Weights of a small image denoising autoencoder.
Model: 64-pixel images, encoder arch convnext_v2, encoder norm layernorm, encoder activation gelu, encoder moe top_k, encoder num experts 8, encoder layers 12, encoder width 192, decoder norm batchnorm, decoder widths [32, 32, 64, 128].
Rows from block 5 of the encoder of a small image denoising autoencoder, named by matrix and row number. Rows with one number within an expert belong to one neuron, the router's apart. Each number is 200 + 20 x the weight over its row's rms, rounded and kept within 0 to 999. All counts start at 0. After the name is the row's rms in percent of the matrix's.
After each expert's rows are labels from the 100 images, of 14976, where the router gives the expert most weight on average: "patch colour" is the nearest of a few named colours to the mean colour under the peak; "place" is the part of the image that holds the peak. Only what is clearly more common there than usual is listed. The data: rendered scenes of toy objects such as cars, trees, mugs and chairs. In brackets: how many of the 100, against the usual share in percent.
# router: router (encoder.blocks.5.mlp.router.weight, 8x192), inputs 144-191
# up: expert up (encoder.blocks.5.mlp.up, 8x48x192), inputs 144-191
# down: expert down (encoder.blocks.5.mlp.down, 8x192x48, transposed), outputs 144-191

# expert 0
router.0,087,196,186,147,209,206,227,182,196,194,192,180,153,196,195,198,204,168,184,176,203,161,176,213,209,202,186,193,164,211,196,191,208,200,213,199,176,187,218,213,186,213,196,189,226,186,195,186,213
up.0,087,214,173,165,201,209,210,193,196,223,225,191,220,222,180,189,192,201,239,204,184,179,154,184,204,181,227,213,186,213,217,193,192,206,195,205,169,214,199,193,161,229,208,200,187,200,214,191,176
down.0,093,200,162,222,203,174,191,199,157,193,195,203,199,220,169,195,211,194,191,187,215,212,190,181,210,180,226,185,215,153,215,191,183,234,234,224,169,225,234,198,196,183,243,206,166,201,201,189,170
patch colour: brown (61 vs 25)
place: top right (65 vs 14.1)

# expert 7
router.7,083,205,215,141,209,211,229,193,198,192,184,189,210,189,170,202,209,228,175,171,227,158,195,221,182,202,200,203,182,217,194,194,216,203,166,202,181,189,189,218,194,214,193,199,237,189,195,202,214
up.0,109,199,197,167,194,199,229,196,182,211,181,218,180,194,191,189,197,205,178,183,198,189,203,219,216,176,187,194,165,197,199,202,224,193,225,199,189,200,218,194,204,175,182,172,193,193,219,207,177
down.0,113,217,188,195,182,194,204,195,193,194,202,191,181,197,183,216,176,204,182,187,235,195,190,186,206,210,215,198,184,213,195,199,190,178,195,181,194,184,189,207,228,202,233,207,160,206,190,212,189
patch colour: brown (66 vs 25)
place: top right (42 vs 14.1); top left (35 vs 14.1)

# expert 1
router.1,115,184,189,124,215,202,188,198,205,201,183,180,190,213,200,192,192,203,188,174,207,174,205,223,203,178,231,201,247,224,202,200,201,212,204,201,185,215,202,205,188,211,193,180,217,222,195,200,211
up.0,117,198,199,198,192,184,207,202,205,221,140,207,209,192,205,217,202,190,187,218,186,189,267,203,194,229,203,220,247,197,195,204,194,241,217,202,193,185,210,192,258,195,196,204,212,126,198,174,214
down.0,119,202,170,179,203,198,196,208,162,196,183,212,204,206,216,214,187,194,220,223,193,202,156,199,189,178,229,203,206,231,208,212,221,221,199,212,206,209,145,165,180,173,250,211,197,172,239,210,169
patch colour: cyan (46 vs 3.9); white (39 vs 8.6)
place: top right (83 vs 14.1)

# expert 5
router.5,085,199,211,177,202,221,218,190,192,196,191,188,170,170,196,199,209,187,182,170,238,152,164,218,205,195,210,167,161,201,189,186,176,204,189,196,170,183,168,202,186,205,192,181,217,227,185,182,211
up.0,104,188,203,231,204,208,209,196,233,208,166,191,216,204,189,170,218,169,201,181,201,195,217,188,219,205,184,177,190,209,205,154,158,196,166,135,213,194,157,170,179,143,173,162,202,184,201,207,211
down.0,095,177,208,219,180,177,231,180,215,212,201,185,195,185,235,210,192,203,226,195,204,197,202,210,195,173,219,169,175,188,162,217,153,179,221,184,216,249,177,221,159,200,223,190,190,191,229,202,195
patch colour: yellow (26 vs 1)
place: top left (48 vs 14.1); top right (42 vs 14.1)

# expert 6
router.6,086,225,211,161,209,227,217,202,204,191,189,183,180,180,199,208,191,201,208,159,235,204,189,222,184,205,179,238,162,193,204,187,219,212,178,193,183,197,199,211,192,229,204,197,223,221,194,201,204
up.0,102,221,202,251,174,182,233,170,215,208,211,182,200,212,205,218,186,202,197,221,218,196,226,210,175,230,208,220,213,194,226,190,228,179,253,208,204,208,184,182,246,195,223,200,179,156,251,222,181
down.0,114,185,193,206,204,178,181,170,160,187,224,216,203,197,163,194,218,197,219,217,166,227,192,218,222,208,234,188,200,210,213,233,160,201,226,188,209,178,188,205,183,174,199,213,194,158,205,181,176
patch colour: pink (42 vs 12.7)
place: top right (79 vs 14.1)

# expert 4
router.4,094,201,216,165,209,195,225,179,190,208,201,191,187,180,185,199,202,213,202,163,214,193,183,207,168,209,216,205,174,226,209,185,206,209,196,199,168,191,206,216,202,199,181,173,226,192,205,173,200
up.0,079,248,196,181,247,208,183,186,184,176,185,231,215,204,198,209,195,225,214,207,217,222,236,158,203,215,210,241,203,224,206,183,164,231,224,190,170,229,231,208,206,208,168,207,249,192,174,207,190
down.0,107,196,180,208,185,189,214,176,199,216,188,162,218,216,203,199,230,209,139,209,231,170,174,216,223,207,221,214,228,231,215,222,187,189,201,223,186,169,199,187,191,197,236,181,216,228,202,188,185
patch colour: grey (47 vs 23.5)
place: top right (98 vs 14.1)

# expert 2
router.2,119,197,206,265,211,204,225,156,205,179,197,189,185,191,178,210,203,219,172,188,200,172,170,197,192,189,214,210,214,217,186,193,194,190,217,192,203,201,214,203,167,200,177,224,211,190,195,192,213
up.0,081,213,132,223,235,196,198,188,211,218,211,154,199,178,212,156,198,205,242,184,191,216,195,169,197,175,183,220,211,204,206,218,228,206,182,219,219,188,223,189,221,210,191,222,182,192,219,228,214
down.0,088,207,188,187,184,179,245,192,212,182,179,211,189,185,171,189,188,242,219,198,186,210,211,216,208,199,227,209,202,192,191,203,181,219,164,192,196,206,207,201,187,230,208,201,189,202,212,195,203
patch colour: white (80 vs 8.6)
place: top right (100 vs 14.1)